python train.py --arch="conformer" --model="multi-label audio tagger" --dataset="chords played on synthesised instruments" --train_examples=52083 --noise_aug=0.01 --n_mels=40 --hop_length=160 --input="log_mel" --spec_augment=false --win_length=512 --norm="layernorm" --hidden_act="swiglu" --mlp_ratio=4 --head_dim=32 --fused_qkv=true --qk_norm=false --layer_scale_init=1.0 --inner_norm=false --drop_path=0.1 --subsampling=2 --layers=8 --width=160 --positions="rope" --kernel_size=15 --num_labels=48 --mixing="mixup" --init="torch_default" --residual_init="none" --optimizer="muon" --muon_scale="spectral" --learning_rate=0.015 --momentum=0.95 --nesterov=true --orthogonalizer="newton_schulz_5" --adamw_lr_other_params=0.0015 --max_grad_norm=5.0 --sam_rho=0.1 --max_steps=6500 --batch_size=64 --epochs=8.0 --lr_schedule="linear" --final_lr_fraction=0 --warmup_steps=320 --weight_decay=0.01 --adamw_weight_decay_other_params=0
Rows from block 3, named by matrix and row number. Rows with one number belong to one attention dimension. Each number is 500 + 25 x the weight over its row's rms, rounded and kept within 0 to 999. All counts start at 0. Numbers have three digits each. After the name is the row's rms in percent of the matrix's.
# q: attention query, key and value (stacked) (model.blocks.3.attn.qkv.weight, 480x160, the q third), inputs 0-159
# k: attention query, key and value (stacked) (model.blocks.3.attn.qkv.weight, 480x160, the k third), inputs 0-159
q.98 111:508520510477472515491509501493562553499492473559493468440506520480490444550476462471502564516478546512543498478499484489515479477500505512531505500472515453473483529533531453496467508486463550476560482521506457521503508463473510509486480520493497497481519482539484456485515477503490511507479498511483476468507511504488493474503517528482565525466477510530505523493479513505494483528500523488511515505484486497526500493513513505461480509493450508518562498510502531500508468503525518
k.98 116:473498508507494485506492476519467450525500524518469476525510487493504473545511514509521497483486543457485468483514475518494503518495489513505503515506483486437501499489466520536453467483510530449506528489549477541535514510504477520457513552486509479501509512521451549556494481476495513499470521489482534549473517552460474522489457523501477496511496541505502486478525516480533493487491458483484556557525489534467499490503518504481508485510499483477457505497528504468459528523521511
q.99 099:504472517470511525578551540478504483496484508470515458496534456502502528496476489534469530539462537478499481480527462491496516465478478485495494479508541529550498526497511525502477548496530465502510487488469458508481485533469491479508494540497472485535506530477507499496520513473516497469552484513490503517498479496522486514492542480500527496484519488487470515455527471471531475489482538478483513515534489525470443538505519502542514525479500484513501478465526523481436506498528499
k.99 098:496519542476519494501523506497526522562494541502498471522482503512506513522522513470532441481461500510510495526465482547470497551483483515475518493459500507487497480486407431494506511501518503453478501510511508482508491462486495524486514535497458502483483501502478502483501442458534515480504523514507500512521472531505481491478520548493516546468525514504559497489531513453489504514529454489490529538514518481527488499467495506519509491476490489478517516512518535532472451507478499
q.100 107:479488514530479495487511448502512465511526492531511500539453574481487504487522481490486513519488516535489540506519500510512558525477460459502507490517503498446508487494484501489479534511466545499498470472510505501470484500538466491513519511504529498474496478490467505520445499556525508525487505488477524519467479512455486500536502529518504523506478492487468505501513465511521508529518499443500499478544507495530547465491450512459502524499505549535487554504527503475492444496463484
k.100 109:543522533516499507513504529533516468482440530525494504469520535491481513459532512502510492480527478523441520469473500523514474488470524496540479524491565462490526498461557530531520492475528523539508485524512499525518483519484496529485531488529482479532489544441503483495531506477506496455490479502512472512539492478513456465494477506471506505497501515527543508455520454520512532471482512499423487497507475517516501496529515491502511470470458493489504464482485501502501495494521501
q.101 109:514506487531510511488509480481498482470486520523468483467499486451509484527533492485493516546443477465520492494512469528485460461487491530510543530480509493483512466470501505524516466518504527531508550464549475494540526497519512522466480503518474453552513457520493531503505515469458515496470511511513514462505556495534503457542500497515513465516507505518500534527494527481458437505513481488495449522486536524529488508509524503456476492523481492525546518474528514499486473488516489
k.101 107:476510508478532501517509521511497506497504519495464520460522553502487491494512480512499497507529557467523511495540504519469474534487469468484465520477494492486475524535433511486481500475500509491482474485499472504532487551473513448492529467502549505481518518442500517488513474514481477481491513497537515484481480492499512485513517443534536521529502557475492528523484536494531486487501518517466466515502485534551519527529463464479473462522550536499505465491539463498497480507532473
q.102 103:486492528543505498496508483490490463476515531490548485512464473471523501527473500510502498499502528478477537531466481538513515451528461473493541482448468526503483494508495515523492500499499489443522502455504511470511530466503502507514438534550528507498511540461500490519487462481507534534499553527521514518523485497492503490501495473496496474442489532468470516489509482486513535440498513505496528526464491503506485492500476532501517537536460517492496474538526496514530541545457482
k.102 102:493523485473517497499541468467489496472504492485497489527481486519495521471452493490549482511490488491490485492503524526453500453511459466488523498505522494484525463509526495493523482504493564494510514500566510518505519486488490489486453479527449496484537507491460491467441522523531521521488526491503517526458476549461445467505484515500525458532461484504478528484474538542538510504536535545498493481544508534502511516482474508490517516510531524536498502506486475467463512527525516
q.103 098:462515514454495506541467478511517522514484491528520559505511519512520509514514509515472455507486499526510468461498466531443482476478477490549528468501505491441464526427516511519530529499503490515466537534506473511518470486545534519524522490503493472513492538502494527532466521487494470479491522495503442541503506494482458463537519484477490500479498505501483510482498484490551533511487531452500470502540536490501488522492487471460477531480509496533517490507497537500525500487490537
k.103 105:496445491430504456554526523460516477513476530511495510485498538483475498495515522463466479495484530463522521492527494477517485474440455515500516502496488543484493518477482520525460489506523461513493472503508492517483481501510532496499521488523519475551513485462508510509467512487503496494475522492568462539496496511501526472491495492495466504506462570473501518515522543436540525531515525518503507497540481499523544487475464498476523493470495505489496524522485496480535530481484497
q.104 093:508480505495460534533470509525479505477528492521482535502537541506500483458509507517519472454504493500516512493530503476493486449504485520495492539465523500499506495518494453500530541533488505457502486502507501510514485502511487471503511536503494569502502530492546473517488486486500552490473469469507472502516501498486482504509468431480491502450486510543507460500470488494532517582480537466486492466468520465468547497515519470510469484510498520541507513538510535501536545479479513
k.104 093:521515489486538481502505514469505472470483515471506505514477532473527496484515520525482520445492471501535490469497477578472531486524507517452486463475523547521502516511491507512503515522462478501498508480543534463508534482473564528492523495495460490439501482486473495519490481529509475493518469471542507538490499473491499499499517526563500506468512511494473514498511488510465516543519483513459472524502497501487473514492455509458494454505525523497547493496468536472493549491540486
q.105 109:469461498505501494503543535515494491495491492462478486508507502515468518530550501498511531527491498511479511505488493472479448495500498463504528474488506491453489464507475511531481498493559520479456516486492506539587536463482493501458501487563529471538554512492522508496541497517528486553511493464481488531517475504479486518499461520520495469471491495546476467489466489461524511496479504520500502479516504482450471494516485489489494532443495477532521519529511546477506503522494517
k.105 100:494534471493484454509522507548507483507506488505547482492491479486548470469499505515516508537521521475537475468415457510503530466536523485552494451475534484461484498463501513485503463502523472491490511502554553520522470467471488462467509506499513513551482512481511481520517488507496512503521536517463494509490509496502523495518527430487478523490531455508506504486502486524485502498459518495522499520535474498505547506529475517467500481489499493453509518524513521504528516474542501
q.106 099:499515482502511491464492500509457468521504493476511500492548498516454453543484525521450520508517473484488501479474493517499516484523556470512519522503490537513487451488472542505476529507494495459533513475545505500477504470474503444503502505507552483514465477485481515465487516489536506535494497489511469488493493552491470478480499534544497542490480517499521463518471490500540459531495455462466472518502513525540513474486517559559481528475477491532498517479509478523504529516508479
k.106 092:515485518548509498533509517473500502486477503522483472525481475503487532499520496473515527482515535531499516493484501474505534546438519491491514475488516482552511476485563445525470514476523487549458514531517516544537504487482491475494461489435512493502477492517540477500496446520469534468552522482507475523487523502485445493479484471502505518530476493476462489507538463511511500511524489458463522513507477465496508480482521513527508494539522512488473534480526478498533497482522475
q.107 094:488489536475548504488491459501502550476497501485501458494512488515538510531487486516521484489491487532499442521469514498539464518451504511513521453484522485488497497505485493518487463495485488487506515502488537493477517476497482519512565549506504478530489529484501498552484494507510464495522513498476498543527468515454529495545520492550486469484483524485560479480522475503496478521527459460510519467483485497477465518501495476494506569532503465511449533475531467463509493518519525
k.107 096:495492504481492521530519496491506501508505467545492489463497546486540516542496531482510506494500472468474489491501519506527568469456538490503509492436479511470530469486495511492552517520505454489496536491524514500483500505486469459504479477498509449475476517546485506499512466499515478513516525448503492512541477507459539452512523481539476504485533477507515499499476485493508452529475441458504513497498474538537513513456463505533510527496563526503498532519504494498503500474485531
q.108 094:513558483493521504469458507527480495480544542487457507538542474497515535472478490541515505539492497502469539503516506538506510437489538458509513502504540512529533537548500475482486508443496533491487485509502501503502521473539504514504487481507489554486502485449471479505436518491533516478479499520457541517474484505511512488483494489480457514524506490453524494505465459509462535509515496486488492503474524519501473500494534493495515467493474494535488498510508484475474569504484503
k.108 098:551467487523521515479472480504499451494460509542525460533494490487485483517527515475522460503513514505448501505563502535487544460462489552515542542493481506489518524475500468472481534511479519507542475512494497523532497502495459511481493487507502483496521441492485486470462521513519519498467446481494522517533551519502498501468514476507497530494497495477522511489452509501533508478512507505532478506519480531522523482493499529513490482528454510463504482484490549442479505520549490
q.109 089:525498467502506487472515503496515479534499454487452491515494525455519505544535481465524472505511489495533506529509498526507492517533470488503497511494526528533477497516474505530505501518499494523522527482476504509519459497448508485462512500527526489453527515495520498452485472551516519472497491427476531522478475432545505500506500534473489480488486500520549506493526497540527457522477456527473510496478516462453471498503530485517527461534514461511541450507487485502506533490490499
k.109 094:497504507466504523479462462492508455507556524487501460505515469505523473460474542487477512555540527519509546503501438533512502504511523517530506506505547490511482458521492506541513485489514440496546495462515475551530484471504486499453497515515450515494492493476524500469479525508512494478500494474485497490468514520535468551490478523496527522524526454521489457525509513530514469486498507478520465466557504465531490505506494516520496452485485485530499498489529480528475500503495484
q.110 107:550488504506465532492480473481494487532527535497485496502549493472505504501484489511472513484475519510458459473499522489501494512486529505528517529488543468524555499498510513472502505493477539571521545534523503478497505464439473455478514487468504474493494482519493519467524537480498542487491482505491493518455473497434522482479525516510476458527529496513516555486503510547497455458509495523542504514505515528494477475481515487511506489517483500487510528477505480468500437530531524
k.110 105:456505554497495472500469456507455521490460481486546489536505510492469483485492495482506476534504506519504528514495539507538531497473492500523521465492486457534508488518518476486489517504501468505508463496485497479517464537553460483488528509513495535492497520522494506504535551506525527529476504497485506484500461511505507458509454513494535477533519461496555458510543520488491550496461482479480510485447475522519441517501496490528496556510491512478490491520488504491540532498437487
q.111 092:470518494526504529502473583497523474517539506472464494512486439474502525475560497524447472502510505495494539519471515495473524499477466499504511517476487486478502450520511487501536484507558471447505519540483536486517456533510485508483513506501475510530513501503471534545484503499525479489518540498530536527456510540510522503514472501469524477499525496494498511493466534477490496510473480540498519454500465519522500470490474493523504479496516488515461440500465505494497535511494465
k.111 091:519523528423524546504509485484523514480471503540469474501511478511473512530509480525472499486488516521487493540498506474512524478493531477468482457505520481513511452499467516476523530497542525458524510528453517464461520478490538470487500534510512489505526501472495534484478504485504482519520502507520525450521510515491511533493512533490470453488500488486526509432509491551523527497499472500541506522547527468490498489483484547509501469491507488438559472491524506486502469473497483
q.112 117:567517511535465473563527532536486519486500497521470531500494459497463522501476503525512460506495490522494522520561504485517497518476515491500521470523487508499459461486495494477457514479513498509451500526515474520478496486449529490478473520529457475508509497502478503498515530487505530477506498522522484542500454507528475529517478525488469484551479497498512452532517488493483499498506522555545437454532504465515471516512475489505518484525501511461491458516467476489513518538505493
k.112 100:492502482496470539469468466534511490479483527523532498510467538467529501537548520494499520460485519463444512454493509491491480511545506508524508511500497495522470533502505476540500451515500507529488459491492503508543523541475454533479514516537550453499515537456480501501471493450458489489508487516515542502496522453520495519494503517476513495486486469460522499479493476508500493517521528529520492473525491501508522483503458514513519486517508516532457533532485447522463528531485463
q.113 095:523502511485517519490511481482510515547505490444510478544558476517542462517525470508513496480502506455475511489492518526545499511504488499470513546485501499516491468488489504505467509491503515465510537477469479479489456481466482535518519499495503487550494475502499508481436500512484501478521480484503499481456488508517554509448500506518513488500468498482527534481515501583496535516486482502453524556494468520474466535498473475548492487468484513451518531516488504507480531554500498
k.113 103:483517472540478506489472521466474459502474482485486462492511478503453505476472485476491505520530504509514507514484527501518507504508520477520471534509463472461523503491513464517476483529523516508511505527479510522488486490457477433492517499465504521521488459526508521516530483539523532498482500496505499522500509477494535475472491511516443518511523504522510519444529444539549527492478496529501453511509545523518502493474575487543463542486528490549483471488458493510498512540531496
q.114 112:496484501513494528504483527445519491545513476474538515510485510495499523488448479495495503491526508491494519470532489525473504529516533430558507511532513531536520480498548509491495484539455485503483509492477491473523494525523496528512540488496552479510507492499499531463481447483486454493478498537456472461511544448472494514511514492514507489509491504504498492478500482516467530576508487493493513465470494506519555494492456522539481462498493506513517501514495461503484499435522504
k.114 100:536474492535465485490444527466485482505452500505535462472515512526477481521502486536554500515493496488472498478512465471495482510541502482527508512525472536463483498504549486506520491442506488484511479500516509503514527519503477505547509559513498500474520524528492466470540511519458492489519504535481551476498475488494440516495485500543517465493470455530448504517495471480476522487506549511526572480489493520503519495492498528514474482490494501509526521519522476514509491483451479
q.115 111:478532419507470520489477503510453508530468478512533524512505505498558449461491487499511490503478509487530536505483508476455491547536521458479465502496503511511486566496532553506507503503475515483511515517564522446467533479517516480536516538468492461491523487525502497482524513566484516456486488484538532488483525537513493480482533527480450490523508513491479506509498470541500459506498488464516491485495483500500493482510498495493484486466471481513475519514488488495498528495495518
k.115 110:538496540500499465499474486499522482473508465519516476527492542511525488512510516512503482431466504509493522486543508439482455486492483505499502475518544511500496489503487488491434532543494467497525509521465539505446485505513502531444495490519474490531487509477499486477511476490567532492509496485517551480534489502548499525478517479522526490502479506479489570511477489516493469480497506477477526531502530530501515486484506507541529472478479538471532529507504512458472470529478520
q.116 097:521494476512498491491507489533537532473475487493506562477503527510499497476472521525495466541533513441466471496528470517474492507483517537542491493505520510455507481515510528494462506503493511512570499496480471527502517511486496512488484490481474460525477488495510558492513493541502489479493528493468504512450481486496548509480498527492513485476488551522495492449479535501506538502465516520479524508518492466535454512553533445474487516481504523492524471483503523488492474545445460
k.116 106:497493440540529514520506494499526448476514498479511502534525502483489503529472490563519447505503486500495492418508470494532504484567528503481480492551501527480555497490464480518502501489461490490530481491490515516491514471522468503507507519513510498483453498523510505510455510499516513504460511509528519517474535487480466498493525506512505524450505470517524471482524520524500498504524459473557508463469524505473459475568528487510523535496513502493478509528483473536476528501492486
q.117 110:508490544469499478522493460465501548491460520553508515482516498508494467475551477457499515521494443503481492483490539502503496498515491500543528508510534517453475526521471496485463537463509506499492479435515505491514510504517532485480494512473489511518473527481496514522524457503490462549517498521523514473483469518482539489492499524507476513497495448501520538445534506500566525510486492521525475501526502528514518505541475513528501507497510537511480450507476454476484453471487470
k.117 116:484518508503534483480499509482483490494499497518500476500494519527514510493530519495483497484520521506513500515529529524498462506486455515528497561482526513543550497500490519507460534434491504534505498508552530490435498450494496508492516473509512465484501502490434489477487434508497478498501515489506501505537560563514485536495510479517464493487491459511514530514495494561500486500489481463525487499524469506517423505491476487512483522482467527471490542521508505512474503549467503
q.118 109:485515481483488504519504495474477512525543511519448524507500503494536492498457506489497500470517558469497490485448532479480471532474504477462488542476500453509536466483485532474502488486543536508496510517487517480492527472496480554512545487525496456510505476469529498483509500515521470484498487536504479484502493472494516526505519549417501509516512499525501506459474484546515520492466528503503512510490542517489528511528512490520539467485490506457483528471502492489544505585509472
k.118 105:468424518481499499502467473500479497528483505525540530519466505499525473463490537470528451525528516479569518495496486506523527503539506525508525479495478471481506514548504495531533490499482475517529527480542480507501468495469484487474514502460473437492492528486516501494501519484504525468539466476485489477517548492475482514512500499456503537501482496492495474502513546479481484486521514480467556478529459553537517488500507489484511513554481537460475498507503515496505508506462520
q.119 093:503490512530525481479493490486446502477542482505484514533529508508473478476524486492473491514483496496480492495473493461508483483470464484509506509485474492447498513483513549488549504436506501506461530433513495461485517490524508474497531483497496528493455533569504500516515501510480564540540528528547475501504534503519504516498466499491536522503511520506494495489531479495476455534531523486480533484524513535499528484536479481528508486524499509485448523448503480473534451510499485
k.119 090:510504514490525569513508516485528491528472472477524543472491466552450494545491508528518498495509451507472480468507517484526524489471482470473497448540506483497507528500519513496507481509459499498477482527463499492506482508515509471535509494474503492504528516464518521503495538516498489519486536454502487509536540498471462475492462530518515511493504526536512513464473477483508478478479492502483545500462488490488527464536519500481503524482509547501520540538434445519465538469532486
q.120 091:542482465537563471480491521521511506525499520526477509493483530473446478517509491481463495526492536498492456511519501469505516498514457481496493479455504470467468493474516502504535532506547530435545508515476478440505459475510539544472446491525473508527486534488463497523489524501534496481497492506502501492497516465512505481458576485468518522516527543505499493472512518490503493473497512547517501474517531517459512500517499493516475466523483493510515484512530498519490499522505532
k.120 090:508542476487515537544495478509503521498482504448498510548462512521502485492483529465467541514504546512476472491487518497541450532510524508486496469531496555487475543510492484490521475486519526514559442479470458473500532503498512473506455453482472506471511504497524525484464516513508487476493529490504511491501468500519498520527466510511558493507484523512522504518503497525451543493482485557500486481484491464537548486499511472514475495479436498520493493482477455509478495518497501
q.121 099:506461526504518502505476552496511529506487474491517508450500536443473501521511518512525480489482481475476491445489528525519472496487489483484495517502500500479489519433467552523480488494488501469505513524519481450459494500562479517514539454474504518487504536516460482522512463491498503481500570524501507493510521550504529496488464511516510498475530499498513555490538500472468473503519490507509480531514503514494501526496525513492450471512537494522520483486521514520514433539494551
k.121 109:497508507474469510503480543501519482504521487451527549482505537487517568528487448550540491533514488490462535476527505473515528502486473505487527485508514501491509504465493505525515446500517485463509438487487490457553464513538531482521499477484520486528576511481525512482509503499470498461469508519530463514455497512495508466494495450525494533474525511483470481493497496495507478493494470517489524503440509519522496515493520546516451477504493530526515475487518490486523485507499513
q.122 090:529532521493536484504503498489478491455482464500507506519478488501452533515504418507452516514494473558488531513490472479509542481485534447510487530536502498495485488525480539507479517496493474500468480537499513579501512501528480525496498461506472467501519533498517535490546484507516512520474515493478529503466509502491506498451532521476478496469472499507544481511506491497486498502519483499514515465466492534521459476500502543511536510557482486495525471534463521450511492476524472
k.122 082:511504495507465498538484495492468475519499511518507499463520495503478474491547523523527438519502459509480464472519473518486492513511513497530469507536513500464549486516530505427474520484471518489501504527471502515490478505506427547503496528474481474500528501500481486474509509507497504509519499489501528550554499532507516523494461504508457481546500487478441534517471508518515522497493477450484465530518548507517547475502546481512508482493499470460532506492555485486516504464497509
q.123 096:502468504513510514540502502486466534520496466481524473491489533538494462486529522462532483446463521458480464540505517507472532508518506496515526516508490511502517535474465444498463511511535510440494498469487486517482544498451521481506493490460484487536471510491490497528502532478493498495510529477534511484448487464509484528488492474512501464501512480525472452525512491535544551523491481479487560485499492506477537525466545466491514497516482486501497524542545506506514533521516505
k.123 094:513503501496466479517533469505463541539501496453488530520474515459492466501534539506530519547549490495492490486453502511489497492477513487495501498513466512474495524517489509552492486501545494559495474489476483460496498515475453463489487502478504530490472560512477487557498520472511496522554476484504549506471518471498491495487470534564485522478517527490493519525516443464491477512491510530523502518526497490473530505533483456487494482534523500482493493469483528534485494458521475
q.124 095:475514498500512506502472503516517502470492510525508485513546482507492483476481519547483510422522488518538520477512499512549505495474506505561464507511499466511495514488556505459525494505512517527498470478485516481538524564478506528519461530518484504442501488489481479485542474467511494465484500472531494505467486510533508560461495529490504488448498532492457497495472467488471503502539477531499494499504474510490536494530474442507507488488493471508496506521531504543547485482554498
k.124 097:534512525490516461513474502517490496497526554573468507497500461511544476527476471503489482494575486488462491502479479519506495490470485498498508494473515504519509526501492493496519479517500484515477532505484535469476498549527482520560501517530533551494486478507483495524487468485437474467497505481494504504515474568497469516462471496481474492520523546473451534479494456529489455491504492519530474469500537493535495504527512479543549487473497521466510496489489497503511507493474503
q.125 093:484493502518512482519481477514479479528516468525523546494495455461538530494470478526480522499503528493461526519521485523489496484481505523547492470504477519491472502514493514508455501502503458533501469482492495511490493474515502462508537549491481574499493537523557508484480480499490469492529491474505535508527534530483484489474519490474495464514502504510519488487484461523532505495515461461539487481526516540495502489502466464524420460559443505539475498502513528489479519494535512
k.125 090:533542460497539477526516494492519534516490506452515462500506523514521459459514547495484468501498501544496515501555501479544454481449513452510444515484535480555568484474458535521486526484528470524516513512494496494473453484490480508537483499546511505514526498488505496491483490485520510481470478479501536538497516475446452496502539493522480505509498486491474484492491452522511486482489503496479495463508522484517491503527496459526500511486540484508523528490456508469509518508511513
q.126 104:535490497520509520493482462540497514524504490505452501496452487512494485539438499489522507470457528539541502481509516474534475522492527484510512498463515512524485529523496517438479452519522479469498509497476489486515485502512484489490540509512482512511453484479495514508527479490521476516549499550469486504509477483500493545513476468481541516474501462470533513537474491509466478527472560494548509462514510470501531503506487495519513539485484504496481537510478476547441545468483482
k.126 098:514475524470567489491498479460513535485486492495476504470462487498505498540496524508462471504471430508470494577497520505473487456550524497489505482498509534471504505516467525478521465536500517492510490445541514539480548473488478490514479475490486542514493496521466482527500488536483491516519477525557499513498502500509489453488468541487515517480506518508485495469526494477475524508520473528566502462515484509480528519508467504493494533508501517509517477454524463521481528513512482
q.127 100:480489473537510516511515496489517527518513500487497542520494485545478536532506465495497466479547484541537520524497473498490449501494511511493486589442488489577520527492527507525485515530516468471493522504506518502516500529526471566489497494518479418496494539486509526470521472500501446469509548505507511479507468469495482465507503532523507477486500503516458515482502477508498513481494507483523472494465487512467485524498463475512485518479525515501484508491492474485515509475520453
k.127 092:471491498449529498493469496508462490479471509570533508490508470470471528517518468494506476486498471484524530501515539459520514481510502476495486462495492540465566526489515489439521514507525498489493511523516451495541500481523507496480495459479503461510486490537537552494514514487489498529515514510558521485499471520537501530472474482519546517520487467512498535505465489495507436501495462482494446479525498535552492497495467477484517522498505503538511516489514475503501463469502524
q.128 101:471460498492542438544490481522507498497468492464484483541486522496528480488533523494481463483503527462493485519512494484505510488518522508490520495476540489542496501536488517474538548521506505531492505471502511500495498509497505501501473487498464506456555498502533501504505480525512478508496494504528526500482470554485514477470467576487498488521446467473493480484470483485537478532470492497524506483548536539480480491519530453492529509517536497464526483457538452523461509459505493
k.128 102:477467504483485516528520480484482515544501537462495511509476498470474545472554527525464494477509498432531476517481502501514486538487495487512506509529514492472515526466485484530506493507486478495473509520508489481504537511459485488512503494535482514504456535472514454545480509442527490516492483483506494444548511521503466476462535524523489449522472531535498490512522474486529534512532515521497491476514534470513486502490438478493535498533497515516491522474478498538523564513526495
q.129 120:492464493527484501444521515502530535499460480520538464531503530508486440498556539512466495531485492484492498488518474491525516555475521544459423518463503533518477479509519487513507506504529515495506510463507460515459491495511520486525538488530488500518484521513533489486464465474506521530466507521521490470460451505488484489491509478454492499509480497526502509462525529546500529456490525506563521502483526475514495506489519497464502502523503473501482537457510502493504474465503512
k.129 104:514467518503482503473464424478508481471508485498528471499530510537531534508522487525540478525501510451465511505466475491455480496482545483478505449500492526508509503541520532511480538551499492531531510521493494486525558520484505459531486514494467507472491464560540495490466481475482531514468545544469512491522546467536510496497524487483489465503504491501493497462499465471502510490486525489478509490513494509515493532469482524539542511506517486507513485520507447489508464515484481
q.130 103:484481498499483506502532512490496483476515498484507452492518513501507479515485486516486494501524443492502519520475476480488483516476464467503535481546534478537516497487434535502514469536571470518490530519491522538521476451491486502524480488527503458487504448427542479526498518538524526530557477530493497507487494468525498503469496477519501476517481526534496468483514475546503462554537520506475498507489496500505451492494507499501513502505534464513503487516476486553517471472512516
k.130 104:461495479524519490493482467496496474503494552495507512502480461485475472473524477512530512510505474448543507520492496431538496530521540498493513453483472517483505489533470492514510529530458536491476510513511512510490496561532501486474525494519491504488497522487513527497496497526475472495534513489520448499514497460481496518465499489512558522501508469513506453500482534521539476489511482516556521484488499458536525471489517514500512513529518551474490456528487449462447535506491530
q.131 102:472499505479456469486477508488516549479491508531536516509511517516526489503496524445496505442466516510519491458492510524500500493509488543493453445534471525512521519507484508506505460505496451482468489470506520501517504482549492488496500531532506525504468497509492514484472487512528504455503475532517515492518486479519468534497530415547442507537496519492523472529517488512496493522450494525499533464488493437508545494516511472499478522520537495528508519527485521508528493542494472
k.131 108:523497529528505515514488469546468507502476439521494525525487468489488505499472520511533487541507526480542503524499507487505498481501488522467472506535507511493502478526482502473488520490544475523484449481451497524534506539513495513462502522510573485458474516474485524495501487501456497501518520491490507494525461533481482510506489488534460496534480495521478463538526457509519498541494496485559510530489522484457517539443529476510483501429505495457531502491494500487523516530464478
q.132 098:517495511505439535535497508551478530482513509516504441483499474525547485531504506511488493516512529505479506481470492526528506485516556492533471502467458527521522492503535564492527506508480515525503495515477504425493494484483474519422495532479481516511509468483503508517467488442488497472525512527509462498502456488543481518482491514492476492498523550522474533529488503500484534532503456492543499503491474505468506499501528515517480492532502500525491489482472448515523505516462478
k.132 097:492542468455479503518504539500513460510468511500505503529515503505538493506514485509458492475473503462469457526467520512495503504531462500491535457529536512528484485462501511530527479510469521455530516511518469544548518461466521498537522486478474511482546528538520486520493545473482454517488521513492499510488506504532480500492543476462490504489479496514472482468534497480478543526504445505476534529505484475499490547491500503517464515540464490496502474484455464524512499540464498
q.133 103:484485527499480510494488499510535460509472474533529503493483450504500451527493530459511457557494533524492512505518544508492448484500473506469480460508536490478539502500511510486480534477512480458499559474524527505505529510467492519484419468507520490498484482484514495495545487458524490513495504525505506497526547519507474583522503513536493491509501515481524502527506497493510524509499467475480486518504491480549489528532498462520459493482480477487465520472505469502499478553470507
k.133 109:489475499466465499498466496518470513525514491491469451496516549541547518493534501500513532500480476507500484489534470488551500492480549539502507507532487513516481545482509506458517508534511502454494497481503463488522472496472519503460527482472513475463487510484468495534513530566481510483518493479521540531515495510488471490467490530490518523556465468480537503494460500503507481528501533525486534454527435473470503484500504493521499479478553497530537511525480494483499452499485513
q.134 108:467512506496485514504541522497531494488515500507502512513513497488509502503484499510511514515509504510519547487548493443502519484497522528519536506523480475458517479459494514546499485522460513455510533461551522536511471513451481491516487535451479530471486513504461520467514464490488471503499522470482493503499505479487520519499509526485504511504494480498512522492554503500459479534468589511464504464473451532511521494512531515500530452490486515479476457479493444468563498487522500
k.134 099:475531505535532473502463486499515509495512453535510505535506500487488509456503510467527523508504464536542492454505446497479495517487499516503483512516485512497479487514502536501489474479493515457486448480523541495443549480519475504469521468525452521494516526495501480515485491543493500505469456477514516549523469461498496492483530513535497513511491509485467503507506516546521470505474540488469504513482539534492550527508512473469512546504467493499471513561461501518527531448497487
q.135 104:486497488534456514480480509491502506560517510530482548509522486498488549482495479479478511514510525518503488502483506469511494544502470489513516494521489491534504482539462487478484450535529488517541533501457478497493500499515455492543509456443474535511465530489530476510549492470487519485490489491508503537489533496509503505486493510528451549544488446483468475489508499499504505516509469456537498495473489494553455528492489510494490513572487470472465511509499499466554503509503477
k.135 100:465496533475488472518483540475496514513497516513534498512508483525504521491435495504506517518486480484481491548464504528529549425526474515509450490506503524472515481436495504472462491518497515509481504516520559469467500470513534498493505502515475518479496463526510510461476458462523543499485519480532473508483474493501523520478514575486487514485512494483521497544545482488487510539511488522482473476497518504478529507567478464488512483490489459492511546505496475525498517485518506
q.136 101:486445520515496483513476499502487473515470505492509573463521517482530533521466511491518525473469531475483481466507491503510521466490503483534512516487497509472475520476484542516526488511523460513498491541499518503478466478535511494439504480530465516481505485442519471541471558522513479515503521491531495448515539500481491580501492483492503496473505503479503502515504492494545509564492525528479524506522494509512446508454502507526543496501494502492509514466535479502484480482462539
k.136 100:522500519494506538528522484512492491510477537523535510504496482499498545531508497499417477506520493472518504506500528493495497480474438509505483506517478506501513515461526528535502472479497500466536496508460477465526461499464516518505485490490509559468470488509475498508524451458498484521501509504538480472527529479496523501556469490493470483510498538501500514533488461444457489455465469465502467497498529505515555516510543550509515494496517468484480505541523493464533496512540509
q.137 090:458499504542502475484459488490490535508486507542477512478478515486519503539540544530482516517528480445517508529479538508514461496464481493471516493489491526511500495518503519495537523488481500467529506521548482519481480516450513487469485465501506487506537493483502424518535467544511462560518500496533527481467490538511516509479519463477462471507499472464512506497508538507493485512484464523503521492556496487482499545496497494460498487488479511484469552508487554525473530482485509
k.137 093:495537512496537518507519519493470489506541521483494503498490510543516497511475498504488487470553467507481476465471486497560534496485531523471492504520515503516479509525496507489437501492475496522495502488499474513538476517475491500525507542453542487462526529488509499480539491497480504517522525517502540483537511490508469491466462519511492500462514519464459460479459438493527498493484512538443495482498497468486524493495477544506464458486480500473528548467473515494533540522567500
q.138 098:477536523490498468508485479513513503501500462533480489529514516494506476540502527453503501482501469456496525470500498472480509490517531503486496502511499502541481510506489538540467509517528473494469492511471466506480542529555501455527497489540481493471513489512528492532483531506493433501450530489586478475548478497485505467501484482494539467511531465517539526516495518492514534484484499505464489473543514484455540481498494520509468503477480542510551501513463520513500451517494501
k.138 098:524531481512519470472498510503508544515503503485522476490496534517516482491490510549492520531497514533482501472517494481540465502476502527535516510496533515543505563511501548554494497500482455471501468475519493441526482509461507519466479487468494481490496482516473492534525465462489494481520510518473496489497481518478478491551483479490500536524466486480515453492460499493542544490493464520568516495499471473526476515491498491496472459472519523488512509521467487476455570513529509